config.toml
model = "spectrogram enhancement model"
task = "enhancement"
loss = "l1"
pixel_unshuffle = 2
lr = 0.0022
shampoo_beta = 0.99
merge_dims = false
one_sided = false
steps = 9500
epochs = 7.8
warmup_steps = 190
weight_decay = 0.05
adamw_weight_decay_other_params = 0.01
Rows from block 5, named by matrix and row number. Each number is 128 + 24 x the weight over the matrix's rms, rounded and kept within 0 to 255. All counts start at 0. Numbers have three digits each.
# conv: 3x3 conv (model.enc.2.1.conv.weight, 192x192x3x3, standardized in use), inputs 0-21, a 3x3 kernel for each
conv.89:114108145122141102141107097162128121114083123131095134131101132125116139144128154092149130140139134176145149131145161124115162132130125128130128165130171081138168154103147091112099169141133118070110111094105137103086137163112133105105127138122157183117148159149128109121144145141156112139091153145150146137100143174114137131105114085119148098125136128169143121169092178141132167136121098136126130093138147097086121127106142103152127087121076145126146120129078134132114078131132129119100113085137100095084110111120117114134129142134139111116115108090111125132130134109130095174140110162101134114
conv.90:119126155156134102135135103132120149069140106112115133107126127156098153150116116131107093150154142165184145153109146135109108132119139121089119120124102123127164123136185088115128126128092141117128126140159115115118131107113159129120141151167130117124131130099139118098154097111097111110100098101143136120093131112170123129155135151150119143106106118135108095101133135099137171143171103164130094109115113096092102135090087112137118126124145147141123158127081114120142100115152143173145100124132137162091145131107138181098136141147147146147146140120115158172114147120146131133177146136142150148
conv.91:147137112125141118140121086125179143094138142106154124137077141132095137194082109135097161130097140141119129131125071133129130136063135102125144138111101101139107125142077121156130147170101159165175108106166109132151093141105116138124134145136098145141110157128112124163131087180109107122159124105129125125110139109132116107113113144138131129091106141128107108139113133155114132104121150085111138119168150123131163101123153119151133093134115146120078108145133139128109116143115144124125148115052132116152150133122132146137129131124112110115104128112171112141145102152161081161155113104137137134
conv.92:129093125104120134152113140095140113123126091162152096160175122093159113107174109120137167131155116147128107161128123161114108095110135146158140151113116136164120126120117119136118154082137168148136161121129165121096115146146113113156139123151129140162172144136114131128145146100150100119099175080096098124136119120124143119130119134162130119123117172119134105156135125077119112126166164167109111162111114119155157104157126138115135144128128104119209155117145105093155142109150153156149100108110103131157098119125076124111129113121131144119094115106139144140136146130152210094077163125122105124
conv.93:124133095123114095113114171069111109126164104156149124142098150141119149113131159129128133127108143120097132148101149146115135115102125096163117082092143149113132166203137163128100089162123091089146052152137152129120126182116120126119131121136159131123144162114097137183091184127113112088078108121113150103148151118139085098124134156115123155132135156140144163138129115102138117133129124168157098088165138214103154150077141130106104161100136129094067170122110103096132168141087169120132135119113089135133119118140112118139162122096133115110102121127108104132163155142130204241119109135126154068
conv.94:131136110077113124104114117141134137194148152099123145116129139143146108115096155106111094111108065166156161119136148130159118126136134075106157131110130135146145175122144147137096138160102125099138103103156087134099148106143136129110116133100161125156159172085120111099076131074135088117074114204104108072090124136070108127136133123147153119160137159103123134131155114111132134158156115103153132137187206105151145125151126141131143119116126086123142114139147139158164124175156085119173149141118131149127167122177109119141084117111129127138138123124139115091102112102124139120134117098115109168
conv.95:135136112123140132135146145106125157134129119123112108176120118139129110135113127148143098158122135146133115185111127141139135121105111158137117110128090117117093186139142215207115133189097097151118169090112119174130128109123142152109141113134134117112133158111158152076144116151128082137145097169103105190127135078117156120122119117146126138123123168089098137141131148151154124106100087145078177087134116170097117158091146172139125181137137094084119113166119090173161148114124121116124115149122146116098094124132142130091125102104140118133121102098114105123140107108109134105125203130109075122
conv.96:164103164113126121124100071152137089109118130094102129121108119139140180134128142155144123125089081135193123100113117114150149110132155183177164135124154151151123143141149141190091086137191118140118169095145134118168017163120102182069131145108101115150128143137118112074132099140136096173123134126126070129137124140132156128079102150126129155107159139134122126084074133151085140121120077119119121142119115165138089188155128138099155091095167135114086121149081110188123194120106114088137119066113126105144148127125128112124141124107120139119112155131123144122122179140180043175172141131114128135
conv.97:125131156147135123125127100169139113153143167124121121129111149144134118149146098094100067095103130125123121145131110159155168142121155110125139138126136153179153052105131099146128121132153105108112097116129144132169129125135146085140141110111142120102113098174155150095137136107107112114131140125149148127138123153101135110156166123142200150146101121161162094174131143149122113124095124148141115174118168114129131072058124116108142124188156151136078105162137168147108141116095130069114147139112121137151120119152143117161107105127107128108114139131095152094104110116182184126150084104127088168
conv.98:144082123149113148133178151085079161132115140137116114093090083134124133157119134083120136140117069108116109112120137119173105125133087137100172168108141156154150137099151120071145147107187144094154171085146110116134186153117161140114113137106112155096117125151131130160135129097104148097088176111096162107160125115114153105093105093155122100103149098126133130129157127084124125132162172112119170160093162137146108091127088135138088139141148101096149149085117127124120124124120142142127121089112075093138098125114115140118123193078152130167081167108108120138173154131213108146168126132156139107
conv.99:100090124149112091095149192135151122141172115132139131152188132108193161126151121127116112147175067130085157113102126120106161113186162173166114149132097118102136092125138126051123133084138171139110106113130175106151135169169086131105098148116116130106135162096163133131165102141161134109114146109101159092133105075112135154132096110146093141117125139143162120116119183105127184148108120136187120128145096157097094128135116122101141173074135195117137158152112213172095131119150105156120083168086110130149146121136148158165138155136151097091125175104150085109070126173127119210154094137144137109
conv.100:105140121109085096173125161111062144117127101099169105118099097085147159145096099142095149169135122148149104116118118107092169139111120061163090148154146133133205102127180126074078147124098131111115170138083105155086100152095153156099135134153172131119101115140119184159137180113117128165153111139153085168129122109131118173116093117123155103146108119102120181148107104102167119129163126152106141131155120136129134178129093161097140128164114073138124142112130158120102125151136099078111162193113145107107181088136118124106119161153157134119137193137104159078128111108059179064164090162128124139
conv.101:114100112143155155168155099124110132133094080119171097149168208112119164152163103156146141137129155133105138102135138126146145134131172151144159128109076136117159123130118117096087082116147126135194185120148111152114108153089140151129101129118107121106091128116158129123051084138033083139147085114157144149128160111160109129126126106109139127131069119117120129148087145096137164133156104144102136120165148128141143108156148129113144111133105128224117185124100134159133110146137122098136148097122118138100115046172134128168150104100116114128153081117099080137136089143090161166124134157103156130
conv.102:100110135118128157130095103108115117090114128135136135154135137124154122059107129123131159105140112129124118108143144106128107136156104130095143133135151089117103116157161099065127133076113122142138138118142103122109113153158108130120188167121078134138135153147177160191118113158125094141143142107131143143130139100115143122129122117130142129168131074082092096089112126123102134141155149098090126107130143130092103125113139119163101156156141182161114120117125113168137118135186160135138176079093114107109157103123142118148094113085124092127121137141117160152120147101120119151132121115121098142
conv.103:151104122131151127106112134133143133147128159147126120138129164116130128130058114090102126097111136115086156164112103096093114107131140117101108143107145181125102111108132149121141129125083089111118084099184138103089137144135124126136138120116146105126101097106091099166141101108090100102145099153099128133122126171119129162144177160120138142155178158165123118140093120180150143164151132086121131151150123118173164143155165114098148120158114154135112116126076138134124128214124128106141140132155100111130148111086124160147089158126082113120114153132132119130119145138106077139105119151125163146